Weights of a small masked image model.
Model: 2.79M parameters, encoder arch vit, encoder norm layernorm_no_bias, encoder patch size [2, 2], decoder layers 2.
Rows from block 11 of the encoder, named by matrix and row number. Rows with one number belong to one attention dimension. Each number is 128 + 24 x the weight over the matrix's rms, rounded and kept within 0 to 255. All counts start at 0. Numbers have three digits each.
# q: attention query, key and value (stacked) (encoder.blocks.11.attn.qkv.weight, 384x128, the q third), inputs 0-63
# k: attention query, key and value (stacked) (encoder.blocks.11.attn.qkv.weight, 384x128, the k third), inputs 0-63
q.66:162110134098131112139134152095118159129133099118121127117117108123135136161152138147088108105124132115167127148112136109150116123152090083123162125082154118143126122115129119108123138140120149
k.66:141118160131108137122142108087124109167144151138118140115141102140106106080137139099085146141124164180125133107108099145121128180157116137101107133113122126121106167107083102159122143162120095
q.67:127116160137118100149123087132102134134142134175101104138135133112119171127134128127120146139099156126141136127134126150119127121149127163116099121140097130138168113111087128159161088166115161
k.67:135118166141133114141132139125110077146123115151159172099147137074079127147096128156144121141114126120140139132157141126139157089090088176129063084087091153164099142155144134099103093107151147
q.68:112146156119131128133127114092138154117124148154165139127142161138128142133147106133123129089139108109126149146122114143126138124115120124135106117127106162115132099136156100108138128120100150
k.68:160095105119103100138126132112133078156130108098111136123141126142088119153127135141118112162167157129102136126147106137094133138107115139181151111119108119130125164136150122107136132156135074
q.69:108145101071120176149145132115100137085122080094131111113162140066109126131147123121086143089087127161114157141070091203055133131170130124109104110110128133113150168152071083100113092131173159
k.69:117103142118123097163105163095165150126119140138130164107151080101134105126155118142139133152141142128095173102176126131132144118127104092105138131107157112161083160142113157096102103121128124
q.70:125152164158161108115117110173156142136150125150105100154127119128128113111131148137122128151152173097135131100121130130131094120138123182124125161138133149118146113150070140138086144153101121
k.70:153139155113111137136155115109113089138130142130143130081139134108106128133124146150134109168099131103152104137169143135132160091099108148099137125114146151101122137114135159128138082106106127
q.71:020107116151104133088124128164156131128118138138058072153105111145157118057132134153114157116167175111165121140125101149136099114150123140115092099142161132122149102121096138130138143133074161
k.71:161123195130139115143154136134116049136127128126167186075099147120109081124093140119114091182063108104145077122159153078148154103117085204105174118085104180166090135151154135084097042113159118
q.72:146098150142163116127123086131124118123105153134126108135161090124121108108073117126120115112093146118141135157134110128100148140150141166154150093117118175152139111134106107112166127146119111
k.72:160155133144121120130122143110137100155136129101185176115116145123088154158117138129130116116101112124089145114158126115132156092101105130105138141137111119187124104136133144089156110137168132
q.73:144111109144101093150187177113121114146135159126176152139095129122154120126103092090088057159115102103099129128133151124154142136125172094132152145106120159153095119149208140077093148109129087
k.73:135126127110117192093090106115139158126132145098096148137074141121161141126150154124087147123154102123132129122126114150110116134084135147139071105158137134123160093106102137159150135145102131
q.74:120092118088132094135148083093183110111086104112129127085113149133058119158085112132161131101089124137104113171112142157113141092091118114147097112103142092103128142144159117143117117154136149
k.74:137125136205103120122089108142132141134119082131110127157149137119131135153138103103126169144114098130121143130143115129141108110110149103123114147113117068120087129139170138142145174151143101
q.75:102134111141149092129152138151155129138156095148106139154142165134125122097118148138139094142172140171135117126123144140127097093107154148124111147157137115118133137148134099133101155125142099
k.75:108120144136113162108105129134100114119148146115106124101116119129167118123149132154144127112153081107161078151149132126144120123110142202101113079152110104131114102184179139137136108110125147
q.76:099090144146137122116141116172120089138081176148139172115105108192164115106110118129129141119102158122144093101178155096128164100112180174151088093061110126101108108182132170077105100136086111
k.76:154126170175156153118152116098118088170114112108160110074120161081148109163111100134139124129093094093110127130133147092112168072148082170123148125144118112136148095125164135151146152169132170
q.77:074118115101119075150123130092171130131119091141101076129094144101141125131129098109128128146142127194174121134146083172069143153112105137108128125153174128107125106117086083122115159126120135
k.77:170109180102123118125161155133120117142073141162185145118130114135164167129134178128133171172126098086127148114142138133186124083104120117092122122072170121141103131151116153085099114147102104
q.78:122132128158142109069074092107162131141131132124090095112148163122121140098137120154167159144117093138183146097127116140107120153105132100102131105145082124105152095100115115170136164177122153
k.78:150109166093129139148140154138111055168135181146185134126125100118155135106137139137120091113095121121110091117148175121139142102097136119158137167049110136128102163154142134095108080072165100
q.79:176133138111144128115135153122090116116110114122120145124147137155108113122109141134128116124141139126172136147126147097151137144149121106127172141131142121144110131098138134125118106140121158
k.79:110126090120116161130126143085119132148148113164100120128126133129127108111121128081103130089169140159144118103120121182124120120135145145147115093167117177129128129137118121152133118151127146
q.80:121111155160099093144159109085094111170118135165132159126164123111145130123139108099105120130123114118121160107128109111166118104144140141122121100115109110149116097142139098147176134162130176
k.80:142122119181115126172115158087137165085131113118096137074143094094144096132154099106116150149122115152099098121102172129138151125101097120138173137131133099138118122147131115124124117131093122
q.81:165132112132121141107148109121140128125130123152130136113121142141127108153154136161113106134112108131096113106116185080132160131122116147149097100133139112108093092132146163154162111134142143
k.81:139128125123119146126150133131126091103141096137137127088086116091122098122133120158131136143105143116147088152136166106112166142134117134127072104126105098085143134128194147136127098137138150
q.82:118139179130114123144149118125138142117139098106104126142131148110145093145134126103083124134147137105155136103139100139125105174126125132112134148110163142138147124123105126141102146100125119
k.82:126122099135135119125133143136141127159099165106122128116171100146139114131139106108145135082109104158103158141156135139142118099117149144117123105118163164113115133096104131116139133106119111
q.83:136154091091108114138157114132142111068155121116114127109166158122135128099098109137138120129103137139156101131135135135127154107118091085117180123110108186142105156154171093158124089105140151
k.83:142095126146146107120120119093115099150108106142119119115102121142135135111131134155127097114124114117148131152132125117143139152122078106082172093174074129146119105113144140156137138159142184
q.84:111154085124112124144155133117136141115120138094073114128151150151105148131113120123151131130165134138143123111139108161127099139116106119126105161131158099128147138135120113126131096108119130
k.84:124156174148135085149127124117159121148136122092134120156136115151111148157132145108124158106112128110158123099104099170122123120159123097153099161145107116126161126105150103128157120123102124
q.85:115124144140116112130096111116093115110104125132133130125117116111121132118112099129151104113109123139085140132122118125105116107117118126147109128129155125133114139131122136119119119120096138
k.85:137144155144131124136102122122133100136137146138112149130150098130150114124157162118119130122117165154116130155135129168133140108119141139124139136118130132124108137152107141092111114136143129
q.86:098106116140144135142147099136106139116147163179127140153134119124108137136140114098087093131107133134144149128144143119115139096124141131147128116132125117142140102124089165121119101168092116
k.86:116109136119144121137146131157104132142164146125131138097114097107129165133141149140108128121119142125123156133089151144153099113117130130144123138132123164127145109120134171109134135121103105
q.87:100104136128109151117120142109143117145121129111141138121090123111133127115112108124147155101129111092123114144146134106116117134117126163125089123123107143130145109105111125131159152127143143
k.87:148160133126116135105148162137112126143151147105118128165149128120123128129128138108147145145116115100155134137165136151110137103108110129140104143119111160118129152109097128122135101085149130
q.88:117151130129110146110128161094128122137131084122143097143144148106157114145153098102162142127117136122108169127124115148137160140144133086116119156135136112124144133130139094126155124124158100
k.88:146137101172129122113122132129105131107148108090111139131145119150117163123156103113115139121138144171149111129150124109152140114150127075111128154132108094083137153150138088124163114124141140
q.89:095133100124117132144157150119137146141127133144139121117144126149132124132114130137108152159135105112136108114109112084136148147135103097138129120158132083129136163144150132109120140150126149
k.89:148103137151129139139104136133153126114097094118147111142144141139132116179129112120155116134119119141109098118126096134121131124155136095158112163164136147118120115157110156138127105115108055
q.90:161130111124130117075103119148137130137140148143153150121155108147121119159144125130127114144126106091139143105135147118154120109136139136109152175175142142139151113095134160129128152130130143
k.90:179131092133161148119152140090115150130139151134128123097101113130133128137111110119139137128132098129123106113136126113163118112120136159142123131101152132164114116097089119131148127139134151
q.91:152159149121126145109165115144136137098140111138126109137134135125157106127177120160119135177133116135140117136116134110147126152131081093110136151161129102102156135131149099145115139104104118
k.91:174142120171117119126125089122138162119138105129123086172115132130139124121117109121117120158095168125163156139118137140141147124130131088104112098112116115139126128139118137120112109115129154
q.92:156146108110113090122123117125134150109116103137118163103113117124100139159150113131107099140115144131130099145125113105147099128131135106145148148137098102142153124145175151152104123117137136
k.92:159101116148135140128120124108119119113116117149147126127127111084133118121107128158144108092099112139157138170119152100128118132104124111110151136162129108121142117109115137122142140117153143
q.93:124125093135097145139129125108105120163104137132137146131107142130130118124140092128104111130166091125106123161150173090123120116131123140147104090135111107135105094151130164127138129129145144
k.93:145148120134123135112139150125128146129132122171087125120112142119150119124159119163136153143098130124156109119122160153144116140156108134154134120152148126107138140146144151123136101155121123
q.94:111090109154138169126141130131134161090121128101103098151129157134093121114131164155134150128161105115157123167118103130130130160125151129154064112146123133159149109128128154122132174128138131
k.94:095153123126137132148138140142152147138132143113101126177150123134135136143120117107140132070112133100118131127109080135104133153113176150136090170127121124150124174131129117145153125070122145
q.95:124159132121135126156133146126170152167131116100111146143133171129126118143125106103114168099119105107155144147135107192143094155119138123130100154154106167163138122125145128151110106114103130
k.95:119131115125122133109101139115155114133118120111111121131174131161137152127066122103134117092117121159162124118121108175103131120138157139116120117093126138133131155129109123111165119148099142
q.96:173148144174169103113115080110120134144143131150179157154125165162111153144145106122098124126127090117097137073150125133131140117133150065132124174131102133181167125105186142122111177192144100
k.96:125091150167149139120139086123132089117116114129180130157139162198136158117134151153171141141130115190093081105126138112146153141150160075111164131135112116103116084135174156126131159135143143
q.97:130124145136121114153128121103174130151128066114110168135122141097141096143116155138153161139142116173125132125109132138129144103109097089103121147137120143095066147121138119117097122117155145
k.97:150102158138097095138097163106139112173124138154116160127137144126131128174113131109135124148115112139069160111143116111134141118110127133105149143167136107139117145174137133101119190147142126
q.98:165142147116168124077102170079061127112104111144170126116089174134151152136166122113071108131142113150137137148154137154072137140112108147147078113119095116123154089110126144172098151152103127
k.98:146141156148121127143097128115118120110097131137097098107132147123165122135155188157119140140166146127134090174141185118111093125097150107121143094133140165102137102142143141124128074150142113
q.99:100133139140140123134120103134142131160096108151129121160116127132111137180098093073137133123123081135102138124112126094135143102112154102146118096103100135211150103146145142126137187140164128
k.99:120141162124137152095121111160195119134109096107150104117109101141130120117148090181147139131128135169086120109079142132118158078112141114086152128107149111125127129148135129144114133095119101
q.100:112133131153153153121124120136151117114109162139124137136119097176130145077139129114089148116092113147163122077137096107190118097174165101129130144131096160095121148145149165137162116154115137
k.100:149103087125132104104157119149096186124136135151131144173136115138163127089113118127097104136136122151159127119120135078176106132138109070099166144136115088158139146104111134177171100139154166
q.101:144111153112138161109084133164128106122101122133136157101152102143155121127138114118130112110127128070129119144135106118126131182118126132111129141122142133111146133142105143135152093132116121
k.101:121135149133100100119151105139148132128151132127116148140148117136119111137127149121105133123118114118167180125117117151139120160162117133098148082122139133154100156136116137149143111115096138
q.102:161123146149108099154092115114152113170107149147136148168132117093134128134123096117156113132120119098145147118176073110199142067137138129145114150104147155170095128140142151131193143163131163
k.102:139124132164114114129119121098132150144086107093106134114160094129126125097129125156136134179111091117132173072151130096146151112102102127085149156096085078146106136166141141112119125135118135
q.103:096152153121145119127094150127110137148099105127130123116140115083123152158106108096156096104115113138113126105130089154085126126105094101120109158118155126161104138150120129119077138141121101
k.103:128144137180145098158140153139141073130107092118129148148139151149129154141179162134142123135102107134117136098132164151135120116120158116108127175103145176143118110150119132087087119111161116
q.104:079099118120101124119143137171128139118110144116116146115128133100099115131124128177149135115143165109147128146105132103131129119141127124154123103154113135109155125131107109114142114120137159
k.104:127129094125108147143089136142143141122111127113107112144140152102093140131142106124165150086131159096119132149136120168104107138132096118156110127121113152122144143142135111150147123148111137
q.105:150116178145145134112103139163132114127132141114125171122172143124143079093143155113128111159103158100132081135147137141114115174154150155089104127134124132089118131148072140117135081132145137
k.105:118145135119150127128144141085138130120112124097084141122151102099131091137103094136097131131144128155149115148125103137114070140170119147096140100126167125148134130110117132121129102142151120
q.106:181118180159127119095096101090106140081104147154135181140137189130156128146154121112125131142120156082147107108107103149116134125139135147098125127134139172101116116126160146161155132189141126
k.106:178117153158144076113117103078123133174085140172153155133159124111152122137121146147132147180145143114149129091134121093162116106129070099082138114175134126124135115121130135125149132152128163
q.107:113120088090118147129142116145150138132110156118154130151154144133117145128088126124098128120100120120108101156131152113140133166150163116139100123125153168132181089144139150150125118123107125
k.107:119133162113129180109157123144198113106153137105135147155146147149112167162103125128099102083115106088137138136104121097152131140158170095111091101111125113124166127138158135124137131112115108
q.108:101120146118121117110130141146143125115151120095130107134102119138147094136107146126156143130137160162153167157102158129089105139095128176111143145150162146110118146134076128106143149116129155
k.108:126124133088103170116107161128142142138129161086097134142132123153147171145117081107144169093149126132109169127127132141103103142126120111097128119098190160123171122128102096125150197129126133
q.109:124125140119112126125116102133122135131127107100143147121105122149122089131117132149114135125142132136151102148123105130120104157176115150125141134141111117099126126106087118107163083144131115
k.109:120144161114140128107065140092164147119139153109137112132143126122145109149140120156169121114115136157096113136121118134121080115143118136123107098118139124111148115111126101091151154117126107
q.110:164133155087111113137175124136130161083154111077133163117117117176111104097129159127084085147135187127103129147104164135124093170171126108134167131139072096115171172142150064100115055057114103
k.110:162103121120110183132139156123112109132165109100115168088115126112138118126088156079087054139127166125115132142129079171105098140156192122148112124181070107113126169131158100130097112124161086
q.111:157145149124107151128164138120090139112113153128112170143122139109122135123156152163114110168130167107113095102141134134095117143129109167142091111128110124146107140121155134136096075139130117
k.111:124154115148128125170132127135089150163132073156136117082144116076129129106136164104111118153138127144136123145133142129093134111120139156165099114121092130140112077145171144096124125152193123
q.112:107112119086056164108080143159116118095120099144176147116139133133130123107103131200156199155156160118131112177157096094152115147119119083090175147140149114096078159121120115132106143122114158
k.112:115119145119092159136127155152179134079137125074138136143153105133064143087125154166183175141168136137097150094150173120143108120107146082123147150130140097143106152160085122120097107101074112